Rows from block 5 of the encoder of a small masked spectrogram model, named by matrix and row number. Rows with one number belong to one neuron. Each number is 128 + 24 x the weight over its row's rms, rounded and kept within 0 to 255. All counts start at 0. Numbers have three digits each.
After each neuron's rows are labels from the 100 clips, of 14848, where the neuron reaches its highest value: "responds to" is what is common among them. Only what is clearly more common there than usual is listed. The data: two synthetic voices taking turns or overlapping, over music, noise or silence.
# fc1: MLP up (encoder.blocks.5.mlp.fc1.weight, 1152x384), inputs 288-383
# fc2: MLP down (encoder.blocks.5.mlp.fc2.weight, 384x1152, transposed), outputs 288-383

fc1.294:122166152100100134112121120089191152134099118099149088131103142141120158130129163137133125165147115142148154110133133144161118115132111109109139114193118126178101143101094128126156109105139106117155106129123159114190141163110125128086145123034141115144125143162129105091140120095116116148
fc2.294:124159113226146121139115115145130123127148119158141195178136108107144134113131122114126096217103141109182118129125133113105137156126182130153152131092162117080109071139153124139115129181139103158120174161107119152130102160137128161113113099150119135129162123148137177121129114138117110124
responds to: crickets

fc1.590:164175142147104094118153108100110062123134134094117157122100113135125100147129173110126139154142148143110178107136116116155147120135158090124140149128146129111141125072145136172073141138096039127126130158124079113101109087138129114137150111129113157132143110142143101152168116083087180128
fc2.590:134119171172159142118135129153119178141100115141171130143162155173093134107107138124146124149161138105145125115080115127134120073121120156107144113149126108151077101113123118094138123124106131105103128120132136116138130144137133142128098133120180112144109084105130121079106181134145120138
responds to: child-like voice; first voice: child-like voice

fc1.593:134135102120103152119107127135144141187128095128084122146134123111172146115074127110133121174100144147176148128156121104108133164083151176129138138130128129085128111149129151121118154123150131068136080118085113119132129082150169137154137141147156152136126156138183161108132095108129164147
fc2.593:142147148134156155149126110118121100099113201120200121124123157150099112104112117127103124129163126105126087102104168168094125128111122069134129097139127092169160114125138122133126111092093145118120122139142169134119116148106118143115092116120110128129129139110093126158148169151139069114
responds to: helicopter

fc1.591:142117102110112117118108133147132167177164109157150149138145094145141178144081107097131131152131086150146146133122139128116122152092144163141125172135073132121147096158130112113097149107155114079116125092089133111099162108155180132148130150136099135131124121142202140097119097119128170129
fc2.591:159120140125156170127148098126129107140122222134117099118115170111113160122107140133148148113110141088118092114136144148143124114120128116143118093136144126168105136121110125107127114100127129138116105166162166158134099121128150134127135142115148122140116108120130138118138179123137065108
responds to: background: everyday noise; helicopter

fc1.346:110123122103116128116154124101133072161093151119150133191139080128139132123129175116055105110109192159139131139130114119143142106133159099173158147115124091104135121122103112100110137132112126105134156091153124124123129148144118121150152164172098140139139130117148153163089181105136117110
fc2.346:131132134187158223158205152156131131140128134126104095102111120124074155144127072107125152198120118122103132125132138153124135153069082174100169110104144132134120155131112150104128094138114141134132103130154122128135125131136171140134142124154118128102119127145130125101134110087129116127
responds to: high voice

fc1.382:118087098142135143071097117147107107140160109119145136119126102105103159143117151152143151146120126113089129115104129113135157104122148129144158143123136158100138157137105164144105097129154121154096104109113097124111127147117131072116136111174105149113140118130130138162091123115129137084
fc2.382:138116094109118125131092093117159177131129140110120117178103141086105127071101116136116115103119138117139135143123119093147156101096133110182147133154102136150168116136133137135150115149110132113153118166093100099109118098135137141106155140144070140154115147125131128053123164104116134147
responds to: high voice; first voice: high voice; thin (high-pass)

fc1.60:116182097133084129091106115143067097112175149124121124130136130149150126102119087142106125155151116176146154115110136146154089105121099152103124156169155130159157137140192147125129133136169191118146135110146173145103156100095169115151164109088152169158107124153157119149100135126121116116
fc2.60:118088162085137109151116116153148120100104147139105152151192121127112126056103148106097115134121136099128168127146122139125139130128126123168144140175114136190113141115179099121111115143133111147145111117110119183140151145135106101099121122117139143137134119153110130089140116119128135176
responds to: high voice; first voice: high voice

fc1.747:145134104116112122126159145163187126138083120117158147160123102140135116117131119131143127119093072118126106071142113149143134122133186101101090116157152062140157118157105144167176164106127106150129126131140100142169084149115129122139148116153122134137147125172125152139126141125108132130
fc2.747:121139093159123123125193109101128128134140113125133106107124117147135082100158099118120103119120104134122144139148087097138107138191148117160109116124180126149132125119129101130105126146104136149152135154163114121098122125159119161129135150115128113099115124121138187113112133166166110135
responds to: music

fc1.448:168149124115099113094151132136124131140145105119128079139152146121140130150127101124070123147163153168157111092159125138154169105130152157178143116083141193099142112142105143152113123133107128099123132133116145097116096091121145119114136131157176180106109142145153106137116114087150123109
fc2.448:134162115130136129132091082138149113106113112147119151102100100149097116127115161133140158125144065113121159112157112154123135106118110114117090117123064124149158116103159125126129113148140106118139128132140127152097163110123140141141082149122101093077187147125143137093168119131073113122
responds to: reverberation; mains hum

fc1.385:111133118151123151126102101124106126118203147150105134116095088131122095119127170158097166150140121106128100164151139082106165169128123158176125145108155133116153121121153109117098113130064118130146147103125129096044135125145129127072119133197099130120124123104113087159090174082131102137
fc2.385:130140154127119158123058111127118124129114108133134138095139151134138097107097173119137101158132133149067140133143138140148157138169150129100173111161151131155131086125096131162149147103159136153120157158143123165126137119087147123131126109131136099101163114152127082133144122174107136146
responds to: thin (high-pass); low voice

fc1.33:146151118134114137111131120053131110114153127100171100169150102124103127101117081161102155138132137154095174135143168123140150124121104115088099130150138131160175156083169122146105137163119108162114102121078142143115161127126132091114115121152149124108147128178129153122106155125114102133
fc2.33:125118108118141136147091110157104134110119140136156128118085128145166120093148162143055112116135138120124119146067106140142131145180110132119087103106126135102175143151152102099164110128161133143125129141136110104150156142134115147149086177121136053116137123057110127132123140127133107125
responds to: background: none

fc1.393:134166108139154164135114128143144092129141128114123100146129089133131110144132178126128125122101136155142122134094143129101131146126143090120123150129149106161129110092123135091128093121108166099148150148137110121113071138087139120091135167143097120114165122130116115088049120121140126162
fc2.393:161099103165121128117078140114147140110120118114126160103152143128089131121138132163102128184119152118107143131136119130103092101115108126142194119175135108129140156127109118135132123112133139129118102093080111114119156117142104098131139151113124121150151129136152109136156162124078140110
responds to: clipping

fc1.700:129123097160133110156147132093052142111131144073095098117119102126124061117133168109116111131176179117150151141136090130156120146130114139146101128157129112144118124095092118115136153156071140122072120124097144122123145177113136120124110147091120132117150132112145080139067111069152118176
fc2.700:158128142131117143129110127167191113112115099125128183122140148146164189128114063155107188109121142121089139151120128111129151132118190131122090141137108128115126066144135133132140113115175125095164132131130112166123128116145110133121146133128126101156146125166130109116126123138101124133
responds to: music

fc1.166:151135116119091142103120073133153149117125109110160161130143133074139154163109143124147102174109139092147120113121133129096117137113113129156131137105123154140112106087167153094125130176087150100137113145129132127169101125175151130121106161125124184113134124141198130102121140129116103147
fc2.166:106123133145094164137115147164124138134086097131118144113134144146082120153110135137117150121120177133105182147097100121121093119093088151134105121146124142139137128114152136142132098072142077122087108145140145138172094138099115140133084129127133123083181137149136106108129144114147127135
responds to: crickets

fc1.96:124114055123095119144171148138176111139123118127106146127116094151124108116131084156149089185195065093138091120139139169145141127132163162104123074163135103150142142137124118141151185146115154134067132170122120181152102155113142132102127138165116137116164136132115136134128167124112130072
fc2.96:136152150200119134127089120122159116116122093121157104120133169164143103134114143133133074167117141148093117128122155098133125143160191091136137133112212143130116162125129131106103118117117145191168123089146128107118163133195114143125136158120119108125138120123154108151142128131126109110
responds to: clipping; applause

fc1.425:106091101166155157105085122099124099139155129086140112169127132147147122159127191148051134103153125164148120191133115099104112142133123116180178164107097150136143122113110105085115110104088121106172145105130167126174122167164115101091163138101148111128136128140145114146069143134096116138
fc2.425:134104136135140116142141122145146114097123138130107121145110102089166142092171189114118152112118135132158124139136123128141148130183195164120169104158147122124136181123115140148157129086160136092117148128141111147143128147089141147115136157162149172128126120114134118150126119154129122127
responds to: helicopter

fc1.657:128151141152124133113118135132088124158118175147134138117108100127117075103131122138124189134123178140123141222168101109165138154133124138160111152078165113152132122146108124110123128151106159125115137139112138101098166168133128132097112106132170166102113137127150091158082111146155148143
fc2.657:151097115085146111139144115126119144125130034126123159088140147135169117141135115129134107065124129145058117151135139126113142113137129094124042099138098123126110126129163137140154138087129059136166146110135132148112102114161143125129156115088118113168154117143132132157125161111103131167
responds to: muffled (low-pass); clipping

fc1.640:149176163134112163116168124139138149144136179087158127093127109129141098142131119100112084107132113116143118123097133168131127143130137146137066139140063048163134124141132106100107128144138124115137124117072115119153107137158120117109143097055086153106115144127151115113094129106120168168
fc2.640:155148120137132110132174117108095126113112087143130113148113104122132154147120064128114123117123124120081117146150093114150108127132099089129135152142172123102130124111140146150098119098121055142148148145156110152128146116151148133121160157116122095156159113153157140088114104093123089135
responds to: crickets

fc1.56:158113138169137108124138132107115124129110137111136147134159121143133129134125122143143186116111174068130127148162149165148118152125152182109130146098184095152171094114102140169116100124100120105147149165100102110131145161113149122122150111128122107153108146132115122111101127115132105120
fc2.56:123135109113130115135113131132118103116113139121142109160093132079113095103133135115176125147132156198130134108125099141091117121123112095157124108180089151130088124157125106051111136108165118102129117131099154145146161117165131130153137125131110120135107138068136108138128151176154140104
responds to: background: none

fc1.332:100166134101119134115127102153134110127152142164104097087143110122147106110124134125117093169124135139137144150150157086093137174122139136172133088101124134135135159123131122137144141153130122134152091149142142109157112121114140133121086160151162144138143154140135169149113139106106083100
fc2.332:120138174105126121098133118108119120134125148131132112152109095114073165107121136160131168145083141118113148196152138124154107115115182116135163134136099118138160159113138125140145164156148153168142114103152168115127125120168128124133106138138138155093125137078131127124140070149130106143
responds to: child-like voice; first voice: child-like voice

fc1.528:143195120142116103109101128102122116115161147111141145114149126127138105135125107137110136137158169157128125090117131102168134119128139157087105127157127138122125134141155145110091157110150179125171117123140141094146131128137137098102086091125081129130148110108123105136102122106139105087
fc2.528:149106112168115120112090123095134124152098125091122129126148117136129118107139131103113123094083134157130098106125129139132115147117169143130110105109120153125100136166077153141111169111163127131172155079141126143087110170120119077116152139146130143106092105101113125145166152178162133162
responds to: music

fc1.307:125109140133129160124138131116137158121146183124144105149112109124099128115126204126087132125157150131142097170135141103177132146127115155143170131147168082154140139085107133107086118140105152135132123110166148134088149176114125124115107251078161164131107122132136072114080153114129126170
fc2.307:151078096138131102128179117151121093105142054139091128153115126129119121105065173130127092179125124114142130142120145144075158154092067115122161104127132152134123152139149159136135151167109076131120117132100124132104126118156100113135152087159108105114141124130125137124134113125131134132
responds to: helicopter

fc1.725:129159145097161158122154132128062105106074093145108165105156152118123112125129103125092081121151166149125100124139114124094097140128155174119127086134095131099121134133153105145117135136153142147122129088129103106109192145136141132115125106101152137141110154126133151166157118102106158130
fc2.725:135124147125136063134117127139123124137144200137128081116118119151108152126101134124151091144144129109114124106120161150132136114061104113125122133109105120131137167126135128105117136138142155161128115129154117153153096141144101112115114125107130171109157143104127162171133130168140131127
responds to: background: everyday noise; waves

fc1.693:122144148132090155124143173070130137109136091109121149117135108103145163145121128163097150144116155124127067150129149144190129168121152112159132128108213190135103134132108121141131113157104108108136107106107115117124142141123153124098173134121125102102101156151147153130070138097081082122
fc2.693:134136096144123129129102125145080117128117146150148114070126081135100094145113122098166161089136111122100134118133147146090097153121108129145082121150140142129159116145145153134109143083151123114113127133156136134116135135156131133139095125126110187130129130142126087101137101126133163130
responds to: background: everyday noise; crickets

fc1.3:116146111156109152122124149084121161092093152101138098144074139138108172182130177103166151134154167094128125140135143107154151145132122172172126081130155127124114118106125139118153139136135125147139127154138155094124135139158132144097140129166139113138113122109107133076117100150120130118
fc2.3:131193145117129095103094110125184092134132077157130132159152131135162119096128159134135117121145149105152113144150171166110153157196139052123186152096123128108117114114102127139114138183123110118113163111120142160137159130152134141133116159160146111152157135137134090144146137127124122139
responds to: thin (high-pass); engine

fc1.644:099103073134142176130177167125139123124102133115138104133125135108132174125130088116118135161158125145132130107132150123129148160128111114101168112106186103110094114124143134116075134114128086121163142144091162129171122130151141130151106169163100141120140143100134131161128160189114142110
fc2.644:125145109150139115129068110102142102130130093131106123150160138136096119122064151172151065147133100118145134146149109125126134143090115091125123123139103106131150181095112139127148151217102112110096081116080133124143178138139141133167119101159115136126132134134120150137156147106134133126
responds to: background: none; clipping

fc1.59:138136105100125178141144152123162167136087126096135099162113151143137148150125062175116136147098132082124121120153165150113121114134150130089114110166176113136131123078128139122145094149151142116141142149116138149100112115142149121112104157103137135150172109122128136113096109133160121131
fc2.59:143128130174135123135058131132103112112152110140089139141128106126116087106115122124117128121117137125125118135113141127133117106121087143150129126137127115141121161156099121150113147195141205183083143097044123117133123116098099133137121131096134126115114121103127132155160142117129115101
responds to: clipping; thin (high-pass)

fc1.43:151094118099122130103107139123100133170176114143123153144176147129111174122114140144136092138090110167120117106161069121123122133114137137119143161132130084157138142121165102147096138134124096135162148145133112118116120147076131119117091070173129103120151120124176147151131156139109153170
fc2.43:097132140110086146112143135141146111179143100148130131168140138087140136127157135117133121182087146148165124166141105100134149106157138167106159141096128126133143160149111121112152140164123166168148131093135173124154151112142126129097129080185126106118104142116114161160122115128108104149
responds to: music

fc1.399:153144113077147162136134074115134131146160164150125089100133118149107128138136134153147141114144124139116110128128070106108101109144137156157122144166138100142122120140111117143107171109137125142143135112153132160111093125155154101153074148130114169120104074143135152147141107103157120113
fc2.399:104133183157107161154120115127130135097093093139126154120153081100112104092113169135127101142149115129110157174129136172134093144139105112105128122115137143121150119133119136121122128127121134109163098084120120152109144149147123157128154124101115145140134149137126120092102081140061135131
responds to: reverberation; background: none

fc1.183:124128110127136143138112101121125096145095085098132120167123097121118098135122207079103151112121132096150118160138133136129114137130169111180096108158098042121149121084096093120139160133105137143102145118141110104086100131119126125086113128132104133151122137103126117128114151105157121146
fc2.183:127156122197130132120159160124194148142150140125120107121118090152124158132124065151121094153129140113086144120115168161175108142114128131111173117121181133139141075155111124191108093177106146104152138148137119183152104115164116151110173123093120125086152131160125116111132120147132117133
responds to: thin (high-pass); clipping

fc1.587:128101153161131144146185129115109120149103170163105131098117128040140142124129117139122134118115098112139141077133106091143131113133163156128137103125093131152111095134106120146142094146138125100120146149172161126102154112114169134151145146129104101134113121078154103129151136090143135162
fc2.587:111117091144117122140156119167166112119145131133158153120138143183118158148133118121093171169153143167142114086113139152121121151140111128146130106123122121120149144122142122099110141112130133161140105140164109151134178136126128124147202069122136157131095134189122088133091167132141139087
responds to: helicopter

fc1.2:120162113142131127097083123120099102098145106131127139111092124158111126131122176141097142126122153149120158099125128160154110135125117122129115113169101160112124114078125143105120144126072122119120123123159179100121149110114136127121176161164116108116116133100160114109140193127123105140
fc2.2:123122133165125125154081120165091134140121135132110144137147136103089134132068091138142124132143146123078106114103131161072135146068115176140160147099134127109138095146120120123134135081170123175144089135095115164152158146159116122119108086160122177154167115143120139165107118152162132133
responds to: muffled (low-pass)

fc1.746:180158136139146073129127128124079132119142157153148113128126101100133104133130118164154189129170138134136097070147109161115129135135121114112142124168111141125185110128153129123151139118096126124110137161127085124117142074183142100148120125119122151095128099129139140133131151103139089093
fc2.746:153124132097126140114097098121129143107118127107143104121171145149163132107135136117151114113187127110149131065110143089109114118141133137087116140168128123122141106122168121100122144124126130106128159136131134104139102116139164159114159179131134143135089133153127139134134106169080122140
responds to: low voice; first voice: low voice

fc1.115:126119135146096103108121127128212136110113098124152065151147164181139171117129110141138141094066135169113195162145142130176094144132151098078143129150087095148146135127136134100140124068143113116136098136164137138170180124111101119147138113072148131159157128165145140131111139148112125151
fc2.115:136119082109151093133215090125111122129132174160144211196132088083141109137123119112126125199116125107156136127132190130091173101081097130132123115113086139092110145143147099132120138129122109100118092080065142092128103128127151150120121130120132165111088128114155130149103107122127137135
responds to: crickets

fc1.665:106127117171133073126091114098145166142152136102147104157120156153114119121124112130171152144168093158141122175175118152113144129129093142115118164121132191098114127098129125139088130104144107131145148154164160140157167152177136136094134155128122126129133137164132134141076130187133141127
fc2.665:124179121116139152153052125131173085125105188142145179162135132094121122123127189111125114123115120108179133121131129103091176131098194130121112128130072124155096072111121135100146130142134165087090191115124111140139116140059134122117117106151149108114148127099128149130125111100131124114
responds to: clipping

fc1.384:174137129115146109144100114106116111107106114106103129157143114100093126152108120155159133134105161127105129154104116135143128074115137195119137119119130124150155106109090138128151113143151125139123125113103126148108132131114141111121103108146123105140148066176168154103110187132110101120
fc2.384:147111092136153081113148139135091136170168111120127106111138149120132123107131127111090153089104118139122116140137131061140140124125141189127117147110124222115131106137134138094142137121099122116099131094099113138132143122139110128101152123102205126124126128155131125136089134122124151093
responds to: background: everyday noise; crickets

fc1.630:146146110124123136150082151159093122107131095153116220151103117128123102133119115130039097114141130143120078082129118129131142103128151133073139135145099153101136118118137143141120112145107155145095130108167112118065106109081146127150162120200137151184126118115124141112131171154154128119
fc2.630:130090166148133128129196127129140149133125146125105068123098121126040107098161063124126157151150139124096131123104172105128142138087091129150139141123169132141117164138119132087124130135161094202131071129142148124124147140159096125140124119130132125082136112113139116158141126134114134109
responds to: background: everyday noise; crickets

fc1.63:126161133110178108139105146186176110151124115140109160117136134116128100123128127157160140131156126110129111205123139090117116131136092115133101138079150102129146103123114123120121129119122160130133144117150116107134082131142140136150154156129107135117111139088118136169149142143129138116
fc2.63:130123138084095110125074111107125132128098162110129138133111134154077128131133178122129111035129124174175132141149101101136142118109148140109121130184098113119150096112146137091161111116132127097135201131171110134113189112157151119098105120137137147166077113165141097103123125112125130132
responds to: muffled (low-pass); clipping

fc1.154:114140164180068092096147096085126092086134122130122109089114122135153108181120140148135133162139142046129134084131171129149135160122187093139127179098133121169147151076092211152111135159116153142123082119102105135143133102105136114145143142133093146144125154120145135119106125093127119081
fc2.154:104129106138121133131103139196159172190138107150180147139163134107117114140106128079137135129158168122138123055140142092096100144099091163134132128143118125137116144120162114093100129119063118127028090182108108070123149107096128136141126129100161086147116144103106158153134139113126155117
responds to: child-like voice; first voice: child-like voice

fc1.238:160112150160133164089134143102102146103111145134140131115127147119142135120123142158125113150122147127134119134136114120120132160125085092131132081139123151103123123114146183120127183087128084115139135109167138182167110187158122090106128096138153126144144123146120130137111154127159108140
fc2.238:140074119138178152131154130098168156138087106123102141122161143149123154113131128133119135092099149180121194143130149101137121149111149133124111144167151134111113133154137131166146122145129097126106143137146065137122115130099124141126125099108085118129142144108126132123121132142119122127
responds to: muffled (low-pass)

fc1.542:150098169163129115134123118120099136159136107136145175116093092137167107154134144134155118125109122130152118152121112104121093130139132161130188124099133113166156086207102132110159082157113138080117146103116130136100123120140153133131149082123084134142102129083153133131133148104118145131
fc2.542:099099108111152123146085130189148162135136148145154116127150157116154107183114116140104111162117166095150116081130104106132104156113121094137136137129108153122134138095106133133110142145090148126127117135095132099170141119110111113126127107100130130120112122078109140147107104124133096167
responds to: child-like voice; first voice: child-like voice

fc1.228:136143105137140146126168144103140093092129164128147072159106121096093140121082111131116128162106112120092147121139136137138136136085130083145121129130112152122150155147122151131145107141136083165115063159168141148101105142161140076140141082178120156135137116114138164114118105128111111116
fc2.228:144107135132113119098141182084146163155125117106118137115125164131125083118115094135168080131140099120159134146131090115120163112094102117144135127146089130099082103155103129119181101102119102088117120137125114109133076112105156137084123099133123092082134135115134153152160166082131123132
responds to: thin (high-pass); child-like voice; first voice: child-like voice; background: everyday noise

fc1.13:139119088103179120166147135094161160125132113173108146111081111109126099122127095137068137156169132123156119130130139138131159123130129114165110140118127105127120122153183113112114160103129126133090130108151107128138132121067147125142151096195116165135108143095105143122156129114155106101
fc2.13:126143164155145199139127140157212127141139127115105121102148159104114053116142067115121158156144139139059122121124148101142131131138202136139136132144146132126101082121126130109141118120157139168150185110176151114131105135111117115156109148137123094086185133130141179162138137148087141120
responds to: background: everyday noise; stream

fc1.261:129103165138111158116118125145087089140119126143123067093122097136145121150139131100122135136144127189127095110119139131152107154138146086114126120132138104174165135169138158150124126070132106132122121146155186104147151147107139118122101129132107129090145147140111123126120084096119133110
fc2.261:149153119116205090133124113182124109112181146134154153126101118090130144108130111129143172113180108096114141152109150124149134093111160131122128154121120137149160109080144104081145176153131132106157155101124160146159104136135138123139120136135149122151136078102135126154134180157176146141
responds to: helicopter; background: everyday noise

fc1.223:180130149156135107071089109154121118120148133102155139132117100078101117141123098130119149116150135116088161126132137151166107098129125121103134145128123100122111128146126162086121130111182110149162111083104128136130151161109128068116108080096128101159123093142118161111090132111138095124
fc2.223:108130128126099104139150141126133091132125144118112107121126149159116111134132138141092112147161088139160109125139093137160184150126140134119110152170111111114133171170141154097139109085143144155109102070129155106134094153123148139112105132181107115171124164134138147170114109140145165135
responds to: high voice; first voice: high voice

fc1.476:116104104134124137082130067147159134129155117127148113137142123113117113125121126131128170154122132104091102118141161100153143121118120135150130141123158124116141183100102187143144124157111127171160062126099120114115124123131134062118121114134125113131118139143149143114090088121116100120
fc2.476:148069092126136117094126132167120128170118111113110096128129099083102146144125083123137121119118104087102144072160123088163104134110131109116156131142144152131130117136149132092104136162129114107138112134137111061112151130108169131103128104119089086166119176111155145125102144116150127175
responds to: high voice; first voice: high voice; stream

fc1.435:131169133134108141125046105102148171105107155169121103140089099162127106156123168139117106151111148174134094138168144130168162139135119132100139113141136158164119120132096149143117108097110081109127111119205164091145110131117121120114177130091137140139143114109119135082155122112143112099
fc2.435:134104127114135139143112137139192114151103132152151146122132161125149071100154033131144157189125138104158113101113141108086157146094105156141154145125174127110139100132160104090133135104147138126155119149073116132101162141130118135130086115153137101118163104114142149135124152140098124119
responds to: background: everyday noise; helicopter

fc1.495:140175149139120160109176156140180148121125151141136072107148101140128129127131152107165105097138225123146147160108144151152123148133127130081073146130120072142119138109122154091147110120131119116145109108167142076166146137098115122167148112113140153091110132100135117117123149146146125145
fc2.495:127141092076129096126140093113123135121118094151139216155111088149154185153103054123114140161125129100101113138143093110127149131116111115121102136152117125103129162132120116151117125098139035126157081130094132164132139122156131125126113147111133130202096124156152076126114126114094119140
responds to: muffled (low-pass)

fc1.170:138134164152130121121068120157143153160147127117162123154108143122128132134125104126152142105086201141127176136108155152106146112127115066115092189126131133132116151094135151089119118117130132124149141128145070131137149134131131123132143126202126157136144148114173162123146161173120144108
fc2.170:140142109104141093142152152116096129127128087154120134156112092122083172150139029122110121192137155128115105125131120118109117140072041159105143115136058123137108119136142128136132121130131127102137055103089134109150133127103139112128148124104129134113118124145143133132127123096124135127
responds to: muffled (low-pass)

fc1.99:117133122098108162164116104106133096117090154077115133125103137090131124110123174154179102143102124104129087117132144176133141127125109106090124128139102095096161134081140149093110099143150113123117101165106132135146156107147124092145136094152105129137120103112137170113130082106178147113
fc2.99:128122154122159117128133100102166106120158103124146182153104115102137161133117152119109178117151092098137121176136142101148144105134170138100128133134109123168108144147114118121124152142124144154142146081128132155118119121133090126120143135117155104130094139136115114141112111211112101115
responds to: low voice

fc1.525:148120132092148137149170128124181178132113158098134110115101113144100127159127119150148150151116067136128112108122146146131132132124167141080124108129159095112133135131105129136120109131153127148123130141165189133165119124100138140166106165068122115110122130118117151098149113161127127152
fc2.525:131149103148139128138168128102168120134133055156134167122157166130187035124127092159117157083130135120164131123115153119135111148112130091142112129107114128162127095133157108110131120172097101097146136137066131102117107128092136130132135136091133111132120115147145116132127137118133117123
responds to: thin (high-pass)

fc1.320:134157136183133116146092125163146128132178149122182157078114119117131136120129104109185112168120090118116127125132161126092137112135117145159076158145107175109135144139127118135096080093178133131159131189135101087145151096119132134105125114187140134125117135122112131129198125131160124134
fc2.320:105165129098128106129096114098078156120144136139104145106135157130087134152150166135098139150122142159147128103142140119151119144155199105153091132115080102168101083117115111104122157165106148093113160108158134135121094118133145142130104145119132135172090128136124092121130124141124137132
responds to: thin (high-pass)

fc1.375:184155109116165158112167103128131124107117140102174134149122128158123142138129121085173166132162106168116118099139154114151132111133124114141111142130148158119145083075143120146127133146118088104141151116103089116123079125164152119111146123125111191134143101171137089143120118111139075110
fc2.375:102095164139063124128121119080148148114096114153101096144147108134133110119132125165099101123071136055138097180114132136134121160122119136104111105086104080127131153126093163167160111122114115148146095123092130123106117150146108135129066144129129122142123189131132133120105107158124134136
responds to: reverberation; clipping

fc1.422:156170127154150158112099130139113152133113129141137091096123118149147108129107153130169152198157105136144107100128105112161101100113088107125127139121125121108156117143159126111104122129148103104111127094131110133134168110167174132147136134114148138152126116157152139096070147105112153108
fc2.422:120111088142124129124135173148113095170126133148123169108113156134158146161138147118131090127095119141123087162126152089168149144168141126130109128152149124110110140119096157152100121125110117154133143124136133105116099113074119129103133127114131102153142167125110144146129117104162128163
responds to: background: none

fc1.734:117163129084137146121154104078075120142108119152123128168116149141143125127130149102122104141114113137152080132174110103110106105135117154108143145134112169140132132087102101108132129131132095104139123099237150131147114142111138126044139162087141151096136124128121087101067147125128147156
fc2.734:124121153150151121125104142141101099134119168156099114121132114109130142106051185150127136174137125103136142125090153167098140134124044153133189124132143122117141097149118157126146140096134120131115148143096113142139146132136110114152133111116128111159145124104132130123142107160123119097
responds to: muffled (low-pass); clipping; engine

fc1.512:125168109093151134108089128128199075141130096105148111164175143135117125142134086138087111127128151122118140186141105144157100120130147110158116149135139103181161117091108133090120116140142121126175117151176127151097135124148134118096142139083139107130132129166132103141116110131147158164
fc2.512:157133126145112134112129104116152156101122172123137191159114058133206241111178158124105193071118160122138122133145112086119160111149156124132104107135126133116090079159141129151146125126125085088113187094120121119133100125105096140105148147141130160132165120112130109139124136115073119132
responds to: high voice; first voice: high voice

fc1.83:136139087108124115121109152111113156143127069123098084166135129161133096105114099086162091129111104153147129130100106165140121104116095122143151069130121149080150112149116139129153105077168153119127119121116128154094127128115147107120142140168126112150149110157150159115126152071125140153
fc2.83:109102138122110143146117186111105171145124127146126141131144130126174159185160143145135072107118113137099149132106119124120117143172101132124144186161185130110118167155137115127111100151136138133066118121139120110112147119115129153112125146100138107129147114159159148157111061113109134150
responds to: music

fc1.702:113098147125122158142111114086083092175088107118136134209122104129160119153125093131153125108080136122126122118177110129124152126130123143125133145112128164108121126152151122120139113104118080084141154152192157124183100140128127121158164111109144149134145140103150145159072175107162114086
fc2.702:129134134136173158145157134132120122140124168140116113121110113128077185097123070113134146235124131099144149132129149114122167133128121149122192123122188132117139123124119139143148117141107123153116165127202126155150160143112155136153147095121131087106156116125146122106148112093119112114
responds to: low voice; first voice: low voice; thin (high-pass); clipping